Rows from block 3 of a small image classifier, named by matrix and row number. Rows with one number within an expert belong to one neuron, the router's apart. Each number is 50 + 12 x the weight over its row's rms, rounded and kept within 0 to 99. All counts start at 0.
Before each expert's rows are labels from the 100 images, of 14848, where the router gives the expert most weight on average: "patch colour" is the nearest of a few named colours to the mean colour under the peak. Only what is clearly more common there than usual is listed. The data: histories of elementary cellular automata, time running down.
# router: router (model.blocks.3.mlp.router.weight, 16x192, trained with AdamW), inputs 128-191
# up: expert up (model.blocks.3.mlp.up, 16x48x192), inputs 128-191
# down: expert down (model.blocks.3.mlp.down, 16x192x48, transposed), outputs 128-191

# expert 2
patch colour: black
router.2:54 31 35 51 82 41 56 60 54 68 45 43 50 21 54 39 51 61 44 34 58 55 42 51 31 48 47 48 60 19 52 55 55 47 49 47 37 60 61 34 50 42 55 58 33 45 45 48 52 62 28 75 66 35 50 48 45 25 34 51 56 45 59 42
up.0:22 24 50 66 52 52 58 43 34 57 57 76 42 50 51 52 41 48 46 65 30 48 46 72 51 55 54 40 60 64 53 52 36 48 52 61 63 50 45 52 43 58 65 46 42 51 71 76 59 56 37 37 52 63 60 68 58 44 35 66 49 58 55 70
down.0:54 60 71 42 64 46 60 50 52 21 44 29 54 41 63 45 47 59 34 70 55 68 51 43 57 29 67 69 42 50 51 59 54 59 71 30 52 53 41 46 42 44 47 41 43 43 27 45 72 22 50 66 43 46 48 48 35 56 54 80 54 63 50 51
up.1:43 57 49 65 40 40 54 35 42 35 46 31 62 62 53 71 44 34 51 53 30 60 41 51 43 57 46 63 48 13 42 55 43 29 60 38 69 69 68 56 55 40 47 46 68 44 71 41 51 42 53 44 56 50 30 49 79 46 46 59 43 54 73 36
down.1:53 83 67 48 36 69 45 62 62 64 62 39 47 33 64 52 46 53 33 72 32 54 74 61 46 57 61 33 59 51 40 21 68 67 58 56 53 48 59 65 56 42 54 36 38 39 45 43 37 54 44 45 49 45 41 55 28 44 43 73 59 69 40 39
up.2:60 65 54 28 65 46 58 48 29 54 51 37 60 41 45 41 46 44 49 65 60 59 28 35 49 62 43 43 57 46 40 48 58 68 47 44 48 43 41 55 63 41 48 50 52 64 57 25 51 37 25 67 66 44 47 59 62 24 33 53 64 64 42 44
down.2:48 47 41 46 45 26 43 34 61 45 60 61 56 58 69 42 55 48 38 34 36 37 49 61 43 25 66 58 46 44 57 55 64 42 33 43 33 40 34 61 37 49 76 63 56 22 73 42 65 63 71 50 50 51 31 42 42 57 55 41 41 53 43 58
up.3:36 36 66 51 47 47 56 29 49 46 72 65 46 37 33 45 22 53 45 31 31 62 32 46 72 46 42 65 46 43 31 49 45 54 43 52 59 57 32 47 58 36 68 35 34 37 51 45 34 39 46 55 83 45 64 43 59 56 50 27 38 42 56 46
down.3:31 56 28 41 49 52 61 33 44 72 65 42 44 36 56 72 71 57 50 45 65 71 61 55 39 54 43 59 51 57 52 56 61 48 32 35 62 61 46 50 70 37 51 41 59 66 27 42 46 47 50 59 40 63 60 51 41 43 44 31 32 49 49 37
up.4:31 45 47 53 70 60 34 38 42 53 72 62 45 76 59 66 30 53 55 49 56 36 41 38 50 38 76 32 58 34 24 33 71 54 53 70 48 40 62 51 52 51 44 44 44 44 54 57 70 30 53 57 64 43 46 34 41 32 49 36 46 48 34 65
down.4:37 58 62 46 37 57 68 42 70 30 71 54 55 69 40 57 62 45 52 56 56 16 47 57 64 51 48 48 38 54 39 67 52 36 41 50 41 49 57 46 63 46 51 52 68 60 60 57 45 59 54 53 28 26 62 56 62 46 58 54 59 61 57 58

# expert 0
patch colour: black
router.0:38 46 50 44 56 44 51 50 58 47 37 56 56 52 45 40 63 30 53 42 53 66 56 56 58 50 43 49 22 33 28 49 54 49 47 50 43 70 69 54 65 38 50 49 54 51 47 37 46 63 57 42 46 48 58 44 48 75 63 73 42 52 55 25
up.0:50 55 46 65 40 50 63 72 64 43 50 45 44 46 39 53 41 69 63 53 58 53 35 43 38 49 46 39 41 10 24 71 47 54 60 46 38 53 42 41 58 71 62 39 65 52 55 50 68 35 47 55 49 33 57 50 49 55 58 71 45 51 54 35
down.0:50 42 47 19 48 42 44 41 34 45 58 50 50 52 62 45 40 43 48 58 43 37 32 50 45 39 34 58 43 54 49 40 59 66 33 42 54 47 35 48 57 46 40 48 53 55 70 68 35 57 33 59 54 58 38 45 45 48 45 54 72 56 45 65
up.1:40 58 46 46 52 54 38 45 53 44 47 56 76 66 79 54 51 29 36 73 43 61 51 29 44 66 32 51 64 51 45 78 63 43 39 53 38 49 57 33 40 47 38 64 37 54 37 55 58 35 53 32 40 41 30 48 62 53 52 46 68 78 44 41
down.1:42 52 59 32 50 52 70 50 36 58 49 33 28 52 64 33 43 57 46 39 42 55 69 34 40 60 55 48 54 51 57 61 35 80 35 62 27 36 53 55 75 45 48 44 53 43 62 38 46 41 38 70 22 68 34 51 44 50 58 43 66 56 36 48
up.2:45 40 41 53 24 59 77 34 42 44 55 40 47 60 47 22 46 49 41 39 47 67 66 41 41 48 56 75 52 28 37 78 33 22 54 70 47 44 56 58 60 76 49 44 58 38 65 57 61 50 37 46 75 55 58 56 46 42 53 53 59 29 39 41
down.2:62 64 37 69 85 57 45 55 39 52 50 41 42 55 46 51 39 56 73 38 40 62 31 39 41 48 44 42 67 45 57 43 55 54 49 20 42 45 53 56 47 52 51 60 71 25 55 56 61 59 66 49 45 67 25 68 51 47 32 41 34 63 49 60
up.3:50 43 31 74 36 70 53 34 66 68 56 57 63 51 51 56 51 50 54 31 57 58 70 42 52 43 55 46 29 53 67 48 62 67 50 66 45 37 19 47 72 69 39 25 30 46 69 61 45 30 40 54 53 54 65 72 57 59 39 46 46 53 47 66
down.3:63 54 43 52 45 53 40 54 47 47 47 34 54 32 46 38 36 73 58 47 25 43 54 43 39 52 57 48 51 47 61 41 53 49 46 66 15 61 57 48 39 44 44 48 52 48 46 51 40 38 69 44 57 69 55 45 48 49 73 45 45 53 45 52
up.4:48 65 24 57 59 46 69 64 44 49 62 53 38 55 66 60 40 28 53 47 40 63 37 44 43 68 78 51 61 42 44 51 55 59 67 56 41 30 40 42 50 57 28 33 66 47 43 56 41 48 49 58 63 25 40 56 59 50 52 36 73 43 30 49
down.4:39 43 55 52 29 33 44 51 40 63 36 58 61 47 45 51 40 38 58 65 55 61 49 48 66 51 57 57 72 50 34 37 42 43 44 39 25 39 32 53 45 56 28 47 74 36 44 61 49 54 50 66 35 56 63 82 44 69 60 55 62 55 33 55

# expert 13
patch colour: white
router.13:44 48 67 71 71 55 52 54 55 65 54 68 35 57 53 43 41 59 44 40 48 62 45 59 71 48 54 46 46 67 42 64 40 54 48 57 49 46 37 63 44 44 65 42 40 32 63 57 65 54 32 51 67 55 30 51 38 60 66 43 87 67 52 40
up.0:64 44 67 56 46 34 47 45 43 40 42 40 54 45 47 39 54 58 52 45 51 40 52 31 67 40 39 71 46 48 29 50 55 37 47 42 57 48 64 68 42 72 56 57 57 62 49 35 41 45 50 80 27 64 48 27 47 47 45 54 25 67 49 51
down.0:61 54 49 71 32 36 47 75 43 52 34 65 47 56 29 48 37 48 64 40 52 46 64 32 59 57 59 22 55 56 46 40 53 57 44 67 46 34 55 55 54 51 37 54 65 54 46 58 47 46 49 58 39 37 50 57 42 49 16 85 38 55 59 50
up.1:65 55 66 39 72 30 55 43 51 60 30 62 65 32 51 51 50 66 56 77 48 53 31 54 53 36 52 48 77 39 38 59 49 60 43 49 47 64 62 46 52 60 37 33 41 59 35 44 55 84 42 43 57 25 48 50 46 49 25 47 61 49 45 63
down.1:38 53 47 43 42 42 45 43 37 56 45 62 68 61 61 32 78 51 55 47 58 61 56 52 47 40 50 58 36 54 61 45 36 46 52 43 44 48 46 40 55 41 63 51 66 41 28 49 40 52 33 71 71 28 68 59 46 46 24 38 60 56 60 58
up.2:51 39 46 23 55 52 65 41 64 61 63 71 48 69 54 22 40 57 34 39 54 47 37 47 44 54 53 37 53 41 45 53 65 58 46 47 68 78 53 75 61 47 54 59 39 54 50 41 67 46 59 42 59 51 70 50 42 67 65 65 45 60 41 63
down.2:47 61 40 47 45 33 59 52 57 73 50 63 60 30 56 79 65 36 61 63 49 56 43 50 58 46 72 63 35 49 45 50 56 49 42 47 56 40 57 45 43 50 90 58 54 53 57 50 43 57 53 55 58 43 47 73 58 43 54 32 25 56 48 45
up.3:60 62 47 82 57 51 28 43 78 63 45 54 59 51 72 67 71 50 55 31 30 64 42 59 49 48 57 67 44 51 44 55 61 35 66 56 61 48 54 59 63 55 44 38 51 55 61 59 53 45 58 60 50 53 41 37 37 67 47 61 56 57 42 53
down.3:46 52 39 39 61 63 43 49 64 76 71 48 42 67 45 37 64 41 64 66 39 60 55 29 44 40 44 45 50 43 55 55 45 49 39 37 47 53 49 54 64 44 51 67 53 18 44 34 63 49 47 73 49 42 47 60 54 48 57 58 56 46 40 44
up.4:67 37 50 41 26 57 66 61 51 49 46 59 57 53 43 49 36 55 60 43 47 61 57 56 54 66 58 37 70 56 25 53 28 57 45 41 64 62 46 46 38 42 31 44 59 36 60 32 36 25 36 30 63 67 45 42 52 52 48 36 51 62 46 33
down.4:41 51 56 48 53 36 35 55 25 33 35 79 49 58 54 48 37 54 58 56 42 59 45 56 27 49 64 71 51 32 47 42 65 60 68 53 39 60 53 85 46 41 39 44 53 47 64 44 38 47 61 49 33 59 32 49 53 58 36 42 39 36 51 51

# expert 4
patch colour: black
router.4:30 51 48 44 64 56 56 48 55 44 66 61 51 47 45 50 40 64 41 60 61 44 37 25 58 40 36 22 56 28 54 54 56 56 58 57 41 48 47 45 61 54 30 62 56 52 46 56 60 51 53 64 43 54 55 68 62 61 71 59 40 45 42 57
up.0:49 58 60 63 57 44 51 50 39 43 41 52 65 41 63 55 67 59 56 66 51 53 23 57 44 75 48 22 26 48 60 55 52 66 50 41 40 46 46 49 66 48 68 47 54 46 46 45 32 59 53 36 64 53 52 40 45 50 57 45 47 32 51 44
down.0:40 54 35 58 36 60 27 70 55 38 58 78 39 56 46 36 53 30 47 43 57 49 91 41 72 62 65 43 56 43 36 47 42 36 59 58 49 64 59 33 58 31 27 43 56 35 80 49 61 57 57 57 43 34 40 77 54 61 49 46 47 40 59 49
up.1:43 44 45 44 58 73 54 61 36 56 53 73 42 59 61 39 56 39 52 37 38 50 41 41 51 53 55 56 61 56 47 47 32 53 57 31 45 50 34 45 38 61 54 46 38 41 63 31 53 65 55 58 54 41 68 44 53 52 65 37 44 34 65 31
down.1:67 40 66 56 40 78 38 59 43 35 57 52 55 34 52 77 34 41 60 39 53 49 49 52 44 46 61 35 52 33 53 60 44 47 52 56 51 42 74 63 70 65 29 48 42 36 24 48 45 41 36 48 55 44 69 45 35 88 47 54 36 33 56 68
up.2:57 46 52 66 46 52 38 45 38 68 48 45 52 33 53 42 48 44 66 51 58 34 58 45 32 58 32 53 47 54 46 71 50 68 57 56 55 56 53 62 64 46 62 49 61 34 41 44 53 54 48 45 18 60 70 37 55 50 44 69 61 54 61 46
down.2:36 61 52 23 69 40 50 33 33 40 41 51 54 57 58 46 61 58 44 49 35 53 50 43 49 39 61 61 30 57 56 43 49 61 57 32 41 64 51 67 31 52 61 39 44 46 59 67 43 64 46 50 48 62 41 65 25 49 46 70 41 35 22 40
up.3:54 52 41 54 43 37 39 55 54 28 50 74 28 53 54 44 58 59 68 67 55 45 50 35 47 38 48 58 45 76 43 39 30 37 60 53 52 67 32 57 50 72 66 51 43 51 38 45 47 57 57 54 52 51 44 74 40 41 38 50 58 49 47 59
down.3:22 46 47 40 47 57 67 61 23 63 75 70 47 49 14 63 55 43 57 47 39 46 75 26 32 58 55 49 62 38 50 42 37 45 49 67 65 53 46 56 62 54 74 55 66 33 47 38 56 37 30 51 36 56 26 42 40 54 68 52 31 41 56 56
up.4:59 49 49 59 39 60 54 44 58 37 63 67 53 33 46 48 55 39 40 51 46 45 40 37 60 67 49 44 77 31 31 81 46 60 36 53 51 48 64 43 20 67 48 43 71 47 63 41 60 71 38 42 30 28 74 54 44 55 71 49 67 64 62 58
down.4:45 63 58 57 26 31 60 63 57 48 42 70 38 43 52 66 44 55 50 60 49 38 55 65 37 46 38 44 41 56 60 53 56 72 38 45 58 47 31 18 62 64 37 40 38 45 64 72 60 30 68 32 15 52 57 59 46 30 51 56 58 61 43 51